Rows from block 6 of a small multi-label image tagger, named by matrix and row number. Rows with one number belong to one channel. Each number is 128 + 24 x the weight over its row's rms, rounded and kept within 0 to 255. All counts start at 0. Numbers have three digits each.
Before each channel's rows are labels from the 100 images, of 14976, where the channel reaches its highest value: "responds to" is what is common among them. Only what is clearly more common there than usual is listed. The data: pen-drawn characters of a made-up script with 800 signs.
# convs0: first 3x3 conv (model.blocks.6.convs.0.weight, 192x192x3x3, each kernel summed), inputs 0-95
# convs1: second 3x3 conv (model.blocks.6.convs.1.weight, 192x192x3x3, transposed, each kernel summed), outputs 0-95

responds to: two strokes
convs0.109:113140114081142123104088137117120148118163097130111138128164148090084157135138145122131131141075125078136119147126149136084114118139119131093146118100162128101153128140159128131138145150120087155140138124132117069182130119132117085141140160164170116108106112093129114130170129130150122101
convs1.109:121122087138155149108128132117095114097101108140159153136118120180136172117097169083112156117121137110139111124154155150126063135101152096157096113092162122154140130122166104106139127126152109106103111131151122107133125137146081094112114126148121117133116149075127138167123154079121131114

responds to: four strokes
convs0.119:124145135126143109141127089116093118174117120133159086112131120147125125118160114132097135082119125117146105118120136136127147106168136116100133123128112119115179132108097110118112072129088113135143160133109157133149120171126121127143175114182144129113137095114101204127101136114128107066
convs1.119:145092132102151154108128130120128117181109134138099185107096098122111132171157161118131118107114147161157136133070136054141105069129103129133172106138110134178127103151101103130125105115120164118147144118137128129069125104135146134131124146107116138138086139140136094149113104155062076123

responds to: two strokes
convs0.170:110138098124140134129125136096168178089081173126099153126118124140162108144094120129160098065153136095075159132158100065115144129141110151098108101107107113101086149127136182124117127137145128161076148116140117133163120153125135093095085137091143110124148157127124169122115116116138140131
convs1.170:127076106134150108115125141137115108119116130137101068122162149077160135083127121113106123098147133158147136084093142147125158155096096153099163134147128163177105120093104110106106096102134145131108110102134128125112123150100106127097135088128133102138144135119124124121176139128103152133

responds to: one stroke
convs0.3:115108134128103157116146152155138069067080090112161117120113100074144091136138182106100096087092158113122143186136120105146096113108139144130147109126092085101093153119145115129100140119145134119098123140117150056126133152114133164109104118152160152127155124120129069123189110123136177124
convs1.3:118108141135150162123180104118149120068120148124105180086149145161123117116136135124115121111119121163133130087174141089101132118133114145105111130138145098121122137108086149113089134181144135128108113116129126089157104100129099119102146135119105128141111147087129130136159147119135096104

responds to: two strokes
convs0.153:140120118135125097147136125116167150077126117125176131109164146106158119126155134108127129112101135139103118133069114144147105133163113114129061090120089111158103129090104138133122090100160078133110128144106151160141164118110126121095142084165130143144105185097133102117142178104118114166
convs1.153:141131153166138156171121118171171091103135103150128127132144112099087110116141132114102093131105106143142117139119109130115126100170092095124116146153163145145105177141152115116101119138064119132115171138142159117108074122109168116093159145143097153137110110116113102091101110118101125159

responds to: only straight strokes; one stroke
convs0.107:116132097181134113138103123125122116100108141139118121108133116114176130134117091104124109085111149157151146132113095127123116110151112159131095120130108129118124100127132145110121157134135132152098184129127149115142122128129120153106142097140129148147107165143121064116127145132116136152
convs1.107:145122127166143123159123071116119091149151117145107127143110203104128104148100141107145130124117140143112121142115118132138127140166132134150095151129117102132074144115105135125131085093114125122111131111122094142097136114113149137082131151137109103089126117127088144139152147122101082122

responds to: thick pen
convs0.81:151113105109127087135101110094155139138110148106164122094126125140145092115104159155154142068078104133152097085153154092132097120122136143111128101126131106099119146102135100113185124140105136131078109085109126153158135141129136135130124107128112135136181145116107077114124108087123140144
convs1.81:138097142097129167108104134144117119149115078097166133153157126142130121153137150104119117099111099118133151141138153105141140164129142132117159143163149127132115065107105173129041115139113137137119087103154168154081162124142118090101119152117149137145117149127211124121172118148121157203

responds to: one stroke
convs0.112:094154143131061151129095111145125123122142096139101153123130141155150127142136117082125099133130150111126149141119100124087142133123136156160047148116117127121112158120109150145096081128134116107144165092148085132161158107128155152090131099139119136100133171145138112120126119095139139174
convs1.112:121105126133115167144122072105137110127139138125196110128148092140132128105153111106121145125160135180139147140121106116159136123152085122141125183149036172129148094159103107122087091069132114167127107118121111121108148117111146139140136103155111098151128100128145118129170125122069138130

responds to: thick pen
convs0.46:116132119116167099154141106141118133161157118129113132130117139141128131124128162127122126090116134138118133114124107116106124109135123140127055100136141134119152159147123136085158140170086122131087131124152053141159130096139122129067168082131158132145196132120139128094163125128159080120
convs1.46:165105155149101122139123103127120098113184081135122113102125120149105134130149115110138127140141112160150126106135127114136101145101101115145135140106095124114070096132158121112059084096173141121122120115165155093157144119149160103100130100138137151109159152142147144128110130109085101136

responds to: thick pen
convs0.35:151089139075126135096124107138144148120111123099148114123134125121161109141140148119125143156144148127127128111110127126127147172093113129094131144134154102110141124157125092115073164120133105155171109119104104122158123081145119142130125126072147066098086172129133084134119089123137096137
convs1.35:111121125157143124142125117108157152133138124103112150148132062140096107111098162092207147173125118118083169127132113091085120091101091128114106134152150156149134138149110135144131166118122153124102184139093127183127105090160104182173102111136107153098106134143086103111121102104157150155

responds to: one stroke
convs0.43:129116095131149150114109140147135118095145126133139107134115147078144150119139092146090165087090143100185106134138127089131124144146103129115157146079139124134148125149146136066150122114118116134104103153095149131113110145132122139122123122104128110098097078112124127101104143194112127155
convs1.43:130185139105111138141128158159122139139186163128128139154121117115111108094104103121158124117132132156121106109142135137088121084113116116163130144131107124134105117097142117121178120162163150136116112183166123116145156124142091118121129148106103114145091104142167121106108104160089133144

responds to: four strokes
convs0.62:136147105104136114166157101116122125144128160111138130142140113115152111148147119096135103113107121115151101168075108187175136167079101109105131110131130098124153128104087132104158113118158115110132101127115118128134121104111143101135190092100130122165039164102077116147158139156125131089
convs1.62:148111172144133147110119111144131125104126137150144123127120111157068104139148135128150162148142106173156172136142108067096146115124099107072146120101129117148105153120117139076102137142088103116121154147112094130100124130129116154149121158117117143125168113090111146117069115128150083103

responds to: three strokes
convs0.45:106144120113120121107105104120129108138126128123141126090127098143120138134151116124089111100151162091139118143112097156119109084144106119105149103098056127139147127119139140129113128104128096127151100119113171159095112135148144101128116163093143089155135082142081166099159131127098108072
convs1.45:114111158124118137132176122149094103132139137145133126133125085125138143104186174113131129101154146139143160146107109133146103101135107124118135129151080146130076134141080104121101103076118109128115100120117063128134139097110131190147112095162126142134126156165093134135104110134110122125

responds to: one stroke
convs0.6:125137130091097121134089125105099097196129072157114109179122133150114126079102123146109146134090130109103094145123156159124114127121129110144140125127098142139144136145094120143164119113148123108139190123090092159170093096101109148165169129108148090146132158146084112134149102116144132135
convs1.6:151174114123102118123076115116103109168165125157113118112123139139128168115187083108142114097119136108123140102124136090106131140129134151134106132150146112176147135164132125148138063125117110127145109153129134114186145101072106090160153192130110092138164102143165133105157103096131117111

responds to: one stroke
convs0.74:139166149118127109141141101172097100097154094118132129133142134061091075126165166114120125123111111145133118168122123092136097111133097117115122122125098125128116110123118137111151177126129100136083090168148109164115125117149121167132162160129097193105139099173133101156141119127127105106
convs1.74:169134153119115163148147083147145115134158112137112175084136131144161107122097143095116113117079107133133163144145110130120120145107114110078112119137094151125098122123128148094129133141180115129090140093130160098136139117156138118131089157159102124101131151130118164122137148119088100147

responds to: thick pen
convs0.99:118127105153121099115124147121131121118153147110164152117134125129127115133120142203101140193107122113116127125134113159127157154098115097083132087140099123161145106164166132104091117097104141146102133109103126099129145061103101101082123104090126085099085120094110141088141140146129113102
convs1.99:145092135134150104144144157128131101142152162145122099081136126096133127145113131116146152113137121122141155160149145130109150130131094113165037169134127178100122138148150137130166118131137130139143100128155073109145109120108116112140121138161127131120103156130110115132130141164132093160

responds to: thin pen
convs0.70:138081143112122104120107120091133163069096126111146098188131157155106105088140119084109123144165120096069157137155103082141148148174162122120134114112135160160118136102129100126159121125120101138156101094117060143092129119084131142141134104134166126129139099147126100125091144157133141104
convs1.70:132078155104130138097094120118127143158099129123097124137159113132134160123126124131116109099126091094129087099127131182139143153138121143100120141134195133175128123137109156128166141141096139086095110126143087136074080126166153095122071137137142099116134104124119092119121193155163107146

responds to: one stroke
convs0.149:160104131166137104165140156116123115163119079082122136131115146153115131119116143118134130140153151117111105132117119095128116106082115137092111122131122199125116170152094122113117138089145120118169146146120144114153128136128055139110152120114132096144089151157071101092123140130098100114
convs1.149:143130159109113134139130157142107134112156120130132137126138135117137081112143154083122101100148088087155141108148114123139132128179062116094129130164165168140117128164138105105155141139122111124080128141133141137149095136139114141170149181146130107138141160138127128123139091129132098128

responds to: only straight strokes
convs0.31:088124143090075143095139122107121151112138111125089129152148089090090106117120154110120169107127097134134116124167124108130121125116137122140093128121143117120138149136132136123129150134100140104109105120088138148129105149129117133112155119126157140116136133115104139090137102124125071087
convs1.31:146129119155153122091150109127178168144109138093137131119145113115104159090140121142129116091139138133113125126116101116120128132112112094137138094129162134126163081125120154099150156123135155125100216113140122089144129113101104136168119116102140127168173147089133123139100078122131127062

responds to: thick pen; four strokes
convs0.182:141095131143167108118125108105151114124106151138175101088127116099119149124116094127132099129120103086160158132104095147089107109119139103060128117130110133100111076147109150105125094166124070116147134135123139082117143068129112149142106120112128101106154137148146160142088127121122049098
convs1.182:125156139164109120131069117138139099098182135153117158148126147164129151151136083110116147105162157146134126135090148113112162107152108153123095173124093148142167135156123172101124147153056118086133111143145078136082079145126150103136157152135095116134119170107090105137127073139110088167

responds to: four strokes
convs0.15:142118118091123125122149109164089095131076159136162139171102066106146134098143126098111134196179109111103119129130156132145136121102104144126136088130108150091109148114136140095100109104134118123121110124111148151130096124118117148111121114114106122119128080097116179111154136110120140134
convs1.15:126137113099111128110100174145147109105135158141140147100146116114102158098129124128153103077155149119157138124131115119111125124152155143126129139129097154130089083160107171133140089114120134105170143094115117140147156057147090117143134131133104135136165156109124166092091110148120121143

responds to: thin pen
convs0.172:117126137121123169141073104098127170194130122126103119187151138153107090124137112133151142169128138151117124142116115110117118149109118111108076120148120148120148141130166111112137086126149127110138137140124119157172123144130104126165169166075142098113121130139131155136135131118132113112
convs1.172:147100119131128116077132097128146088120099132171115114105121141147113107127203113071146106070122154117151145145125146083107127121113114133073183131115093115118090130119120070138125128159084142113124085140090114131149144127115124085122126118121118088147139128156125116134111110120117122153

responds to: two strokes
convs0.68:110139128127089085115109101151120154166130131115162146128112119142124095101106112104132078206119140138097109133137146092101134100143178120120150109108100134094132145094135092148104164102130113138086160094116150116134114126112131104111091110147139153127137116155111108121153103141138114100
convs1.68:114113124138147178113133071122132144097126118137110122111146161138121109128120115125129154142077114131130128093131114142125123106137118176098113128141121160138108135159139149129161117144108104125112102128134086100124120146139124162092126133136082158138131114050074108161104097071132111090

responds to: thick pen
convs0.181:142125129151122091116149196131163131105118160113124119108132117109127150105140081102124127109127131109093125137119109109097157124103124132060144119145102151117113112082148147123096137122122111100102135110127153107113100139140155146123108158125124126104125115101120189132134092105105018165
convs1.181:122105149154091116142089170133123147108109089108124155128151148122137077143152119123143147102102132151139139157150109146107141101120131138147112151099101140131103127114096164105109154104103144146139153114131103125102132112120165156081134145159115131169138115084160110139162110140112095237

responds to: three strokes
convs0.183:179147111149107147145151144087159115140097112098133114121118142161126164129093155173140106116110136167155108097147096134137204160096122106132122137128107107106126103128146138131141150123147156126145135111098168098130138144101116146123129159094140096113133133145133050130141127149158157140
convs1.183:153101117108098110129143120104133135135134073152154148115107103099113128106119132151103100140117116119107124137113090101098125099146138129136135100125159121134167145126122159105089143128124129100148176101117180179107172069122140084122128103115122111137157158072129054124164082108125148103

responds to: four strokes; thin pen
convs0.189:121132159155126143117159093099117151130101102136130148138132126086121115123102142140131104163123141108147103120109110193150126135096134128088183083146105113129144133142127089170099076138072161181144116137112127113093087164138108119086085139164153110128169124109139096129152134126134096118
convs1.189:116110131140150144150143136140131149088142110121155141137107095141122141112125130109096063164137142108141157148067115108117117100121132144137142174162104120120126112136136131132092134113084135118172084117124114182164124085113138145153137067119121156112109122133110142126097107111126132180

responds to: thick pen
convs0.127:142132099098113121132107139104120177084123111118131125152146139134120105110161108144143091127126171122118104133140080113116111126126173127129109110107125124171083161122159125132169109134136104157157128157122140180119107127158139102100141125121150132119157167145156154137181111096137123112
convs1.127:142129134166134117140108151199105130141141131159123121115121140124093142124084148142116135072077094133162144155120073106134106108162137156128159168100175148115140120114137124124121114089149138121146129113134116153128096146103131118149138149131081143142133117150145119150156194086095142151